{
  "arch": "rcan",
  "model": "image colorization model",
  "dataset": "drawings of small networks of dots and links",
  "train_examples": 195000,
  "image_size": 48,
  "crop_scale_min": 1,
  "horizontal_flip": true,
  "rotation_deg": 5,
  "task": "colorization",
  "loss": "l1",
  "norm": "groupnorm",
  "hidden_act": "relu",
  "weight_standardization": false,
  "channel_attention": "se",
  "drop_path": 0.2,
  "depths": [18],
  "kernel_size": 3,
  "stem": "single",
  "widths": [64],
  "init": "lecun_normal",
  "residual_init": "none",
  "optimizer": "ademamix",
  "learning_rate": 0.00225,
  "beta1": 0.9,
  "beta2": 0.999,
  "eps": 1e-10,
  "beta3": 0.999,
  "alpha": 4,
  "max_steps": 7700,
  "batch_size": 64,
  "epochs": 2.5,
  "lr_schedule": "step",
  "warmup_steps": 380,
  "weight_decay": 0.1
}
Rows from block 11 of a small image colorization model, named by matrix and row number. Rows with one number belong to one channel. Each number is 500 + 25 x the weight over its row's rms, rounded and kept within 0 to 999. All counts start at 0. Numbers have three digits each.
After each channel's rows are labels from the 100 images, of 14976, where the channel reaches its highest value: "peak on" is the class under the peak. Only what is clearly more common there than usual is listed. The data: drawings of small networks of dots and links.
# convs0: first 3x3 conv (model.blocks.11.convs.0.weight, 64x64x3x3, each kernel summed), inputs 0-63
# convs1: second 3x3 conv (model.blocks.11.convs.1.weight, 64x64x3x3, transposed, each kernel summed), outputs 0-63

convs0.24:518527526520510525521515526525534515539531526522526513527539524530524510523522515516501534531526530505513508525515517537530529537509520526520520478522531521515516525492565530520529521518525524
convs1.24:500508522467472495505513519465485484501499460464533441462479480507503458480529491480519490489495499506540459478467484537501478532475512512456485477524497487516497517458443487510510508510515448
peak on: dot

convs0.54:487532510525496502520517507525527536509512534543524534477497511514503501525515465545498528533534496542529539542486547495498496499531534494513539521520509538508495536499531498497522490477548537
convs1.54:497518528469470501498502529476491472531506470467523445468500495517500437477524487475530463488497512507537458473485483535495484522465507511454489473518516492513513511466450490508504517511511456
peak on: dot

convs0.15:516518527528502523526508526528497519521521520536531529501505506525513529540511528528533512504536523535526519522518531520515536523528535519501525525515525531524526517505568522533519523493527531
convs1.15:501510533468481510489476523485491479511502467458529454484491488514493435478510490475506435473493506509520467474477492538488480517468509499467489465478510505512508477454460480507504520504492441
peak on: dot

convs0.28:506464507532457509493462518492546490518496479458493484509509488504523539471512493458515503525472520467510515473510462518497563509471483501489554572514514471517504500508519506502505505482466475
convs1.28:492502531488490495506496524485471463497490475457511451484502490514491445478517480467508427476500502509509463465503484534490484512466503517462490466468529495502507492450454498502499528512484452
peak on: dot

convs0.42:502490481514463503508484527487494484479530507508514493456480520522497495459481436477481481525494535482491502479448468527500505523478488469468495485498526486565470554461477474530503482493483481
convs1.42:505498522469469511500505539473501467536506463463515445470514501514502456474531492473525492495489514494544458472494477535500488519470498518453491482525523482512510521462444501506509523518499460
peak on: dot

convs0.51:500491516535505506535479523519511522490503534545517539495492534527505531545517511544525495518539507538520524526491541510530516504533535513496541533520524530508514528509564506500493520499503537
convs1.51:497510520469470511498488531477503465531511466464508448474514503512501440474531483472513478490484517494541458471501473535506489517466496518452489480499529485512515505464445499506508527515490458
peak on: dot

convs0.13:522525529516512525530510526527527521526528521513530497495526520533530515524520517524524525529500530512532523520485497533526516524507527517525512529531527520539533534513572530522530519518523497
convs1.13:502510495468488499500489528478514456502495453466485454526524511505495461469527505475471450500474506485488459466536474527498526495470488520468498476473534476483502498458447517493503528526491464
peak on: dot

convs0.12:516525518525527523526529508524522529517523527529524526522516520517521526535519526531497523519527515525523526528531532503525521516527525519530534535518520529508509527514571525511524516518529532
convs1.12:497485487481493472491486525479508464445502453477492458520520490471484486467527505474455480513480494473467466469526477525482522524470482524479491489469531476473467527478456492481518527519484466
peak on: dot

convs0.39:494472482476475485484456488477503476486487460463471471504478486485497500460483462460485472481471504465488479465494464498466475491471469480468495564476487461469486486511511473487484485472472473
convs1.39:507479490460465525485471538477521470542523469472494447489523522486520453472530507473495495509476526478527467475514474529522505507473484521461501494519524478506536520479457508487523523512473468
peak on: link

convs0.4:513527503501445486494482517498556501512508503484496450541516518500509480467501470477490520557478516460506486473480462527481513506500482480523508478548504475560484496527517534493519483491466469
convs1.4:482504504460465501488496535472497477529525467465509471468505510501515447468532477473519470491494520497521459468479471537525481522468505517455485471508527485514527504474454493515508522529479461
peak on: dot

convs0.20:518492490482482487526458509502557538500508471477494473521494517514521492446508464464483525496502519470491505526492523509506515517489478504507553471506505476497494600492468489500530483484496520
convs1.20:511507528467456508502515529477499468535505464468513446471520507505497442473531495474526494494492511494541454473504480532485489519470496516455494485515523484514505521461449494504510523523507462
peak on: dot

convs0.1:479471470493497474474481470476476477478476472479475479489480467472480516481480507475459472481476470472461488473480475471478494472470471480476488543472478477448472469495519482475474478489477472
convs1.1:520496525460476550494479491480505465529488464471526455476525503508483456480523489480491495499474525491544468477516481531480480518461481515454502490513523494513506488462453470495529529503520462
peak on: link

convs0.35:525528531495499531531523524528540531537529489483527518502533519531520480526520509535505530530520525516529513528526502530532507532506527513526521484535521519491520522500549539522540526495523526
convs1.35:502510519473470493499505542470496474523512462461511443469502497514507444469534496472520478486487510500534457470488471536514496525469510519458487481506518479517505522467446506508501524517500457
peak on: dot

convs0.41:513500494477470509476475481486446484464484469488496485484478513498489484496459509478484486470483477482481493472492469470498476463479507474490443484485468481487512431449526457473479481515475479
convs1.41:516504494474499527491518409508539490483460515499572536502464522525479541483477526496515463498494479525498498469513515477510489483517506502491483464495481497500482477458496533474493509491532489
peak on: dot

convs0.46:511475488443510498501507495478485487494498446460490519473490547507503508502486502452482491475499490456479494535525468516486445511454467504483520438460511512478507483488470503512499499469465485
convs1.46:533472533479478496502489539468507468525499462471524491474525496497495482473539531465511497509487499480529479464495468535476521537470492527457489515523526468511479535460463503504514541492496458
peak on: dot

convs0.0:518522519533517517531517508526497529502512528535524529480500523521517522529504490534502509515539533537524534539499542503499517513534537508514534501521518535523513524524576506513521515492519544
convs1.0:492487472508492500479488515471508507525513462467516469453490514477524505479540495478469527513461521478537482470454465542535485530478492514470485511540487474500490524477469492497541525537497460
peak on: dot

convs0.22:455544495489482536501540480494464502470414487530494490492487496513475491473492475525482513464512492480495450505486524486488469484522535486502466478496464474527502492479539468497502491535520494
convs1.22:540462475442507515492463527480521477513528462466497471512514465512520501472529519472469485518473514478518491472520474527519520514475481525468511550536520476525498524517479528504520525503469471
peak on: dot

convs0.3:503474504504475499493484514507512457498527518472501473520504491494494547497507530484499498519494504468490468450493468504507520497470475515489493587495512457503497495501602506495495505505487475
convs1.3:481486486512499519491497499482481515539483463469530467450496508485516506497550477494481512500446524488562492481473466559516448527506494506495485509522496490501504496465476457493528509526487461
peak on: dot

convs0.21:483500471488481519509475510498537490495514505479500514480483507507478496463493490473487488510484530466508534521460501526480471517474466479482546482495518513552475602482481478528512499460490503
convs1.21:490499479450479480520508507468500460520508464462493439471503503493498483472532504478494501506463502489515455463488474537508501524471495513483481482520503476497511517446434513498524522513507449
peak on: dot

convs0.27:531478493483487527524475532503494495491528527486522524478490494529540516497472512480512481495520535496489507520474485528485487526470479499474546576472535513498526525489576480535511493485476492
convs1.27:488471482460490481489480532475519467495510454468489453506525520485502474468530522471475512519480508482503487468520473528504530520470481528468461491513529473475477533461455526488525530515486467
peak on: dot

convs0.23:426532502510492524480585509493488477495483509548500516507501474497465501530522528535530488501506485502496487465513510502498527497513519514505472467485491470561473507464489501511480510498543489
convs1.23:535480517440507499514482525481482454485503455460506448500507492506519473472530496472488445508495496492487468462490477534490494514469497517467486496514525482492503496449450499507507530522488457
peak on: dot

convs0.36:528529522514494525530518520528528533519531525528528525482513529525528495518508495528507523532529529527525534530502528522514506529524533513517532486523522529510520527509572524526533516492522531
convs1.36:503514523478475515501491529478497475536504465461518440467513503514498440472531485473513491488491516498542455471486479538496480520469500511454489480507524486512514510462451491505508518516506453
peak on: dot

convs0.48:527522519528525526530487506522506526496523527536526527477482538510499531533506535540502499493528536523509542530501542496491493515524525509525556517487509537487507514511564489528521528492513537
convs1.48:492488521458469473492513538472503466520511462471517456470525502508494465466535509471520500510496506488503455469497471531496509535470492527451480498516529476497491538469448507499512530526504464
peak on: dot

convs0.43:486502505493473487471518513487497461486466449501475509557487496484462505495514531481532494448504473494479464454526478477491513488496492516515473469476485461488502450453450500503469508491496473
convs1.43:534490517481471520509511536472512466533506464469502448494530499503504460473533521473512513504472501483523467471527472533478515520471492523466469513513532474511498531468447502496514527533504462
peak on: dot

convs0.30:483483507513511501478480503480466449497474509554491496550495493485486515523514561478531483464478492483490467448526481502505535477525488535508505469489494465498503483509495519504458531542489455
convs1.30:512493492461477502496497539475518465536514461468488442492525518504513441473532509473503505508477518483520460473506473534508513519473484524463488497513533476506524523469452517497518526529489465
peak on: dot

convs0.29:504518490475472451515509495507529518482512518518502521514493521505482449517479465532487503524510498492482488532477526493496494510511522483484523489485504524541487580452584494493518482509503531
convs1.29:470481515470466517503505519485496471537506465470498460490532509479501448467527470473516455493479522475526458472515483528483490495469477515473527459522524486498531472465474493475507524489473466
peak on: dot

convs0.8:536509523534500521529464520526493519510534515521529530475499518521523528517491518523519485526526532514513528527507529521495511524513528519477534532505523531507522516507594512528528523506501531
convs1.8:496509514466482507495481522471505467515501467462523437469507516503502444466528480475500468496485516495524462472480483538494480521462495505460482458496519490504520503461454479496519508516505450
peak on: dot

convs0.58:536494520490487534529492539502513516517524504507526530511511526536540484506518531487536516506525544525521507532512531536524522532510507535507548494509539497496534532489556511538515532486503537
convs1.58:504496511473476506500488541473512464524507464463503442474521512499503451470536500468504498496478516484525460467501474535493503516467491523455499482500532477505514516458445504498512528517479457
peak on: dot

convs0.62:506482519538472509514482517519488455497514508555524530511494491498497508514510537540518489502555513514502465480505539501490534506499530519492533546496514455508507500480585506518491514500511540
convs1.62:504494527454470492487513530473502469510516460471513451463506506485514453473529506474510478506480517494541453474494473529511495518471500523450488493536508480519483529467448493508506530512508467
peak on: dot

convs0.38:496478514499445509493475517501536510519503481466503484522523470505512502519520518496515513525472496472508477474526466514521516507504491511521523546495517431504516541503598517498499512489504464
convs1.38:487504514455493486522503501493468483462477470471526438489472483497497447486496488496499441468501488512498471481486506507487471520474514504488515471490493524495498481418456484504503500499531454
peak on: dot

convs0.10:518491523506489514524482525517510527521522530511518528515512515524523532522499521482518493510521522521518518508511472526522531521497513516502531558518528506508523524514616526519507515473481502
convs1.10:493504517469488499509474514488491477483478472460516440496495504497494434479507485469485437483488499499506468481495499526489484502473502505480494466453515492494503476422460492500505512498509444
peak on: dot

convs0.6:513530519506496532529522500534525543530534523476520515492523535521541498532507496528522517537495517531528536536509535521503522516534530514526531480526515535547524498503534528497524522482527519
convs1.6:505500509477475501492479539476510461530513464468497441481524518497510444466533498469513482505486521484523456469506473531518501514469489522458494480503531477501518519465447512496509527513477464
peak on: dot

convs0.49:517511516547534490518516510518524521509524527513517517517515502510509582516515517519478522521517517517517524517528516493522525514516520498526528582523508518457500499560518522502521507515521520
convs1.49:449498472553474449500473507511462538491493532505478512525513493485468546490525469485494518493484489487494505490519488526511508513495486509513448508411526495481507488507514508451513511521493486
peak on: dot; link

convs0.33:516524528526489519526512530525502525516524538533528532487508519528519496534502501530540517512528526529525529530505535521514518524534534515507525481524529532541527522492559517527520519499522532
convs1.33:504493525470477504493488542474499469526502462467522442476516512501508447470534497470526482498502511492521455471489480537498492524464498520453493478506526482507517526463450491500506522517485457
peak on: dot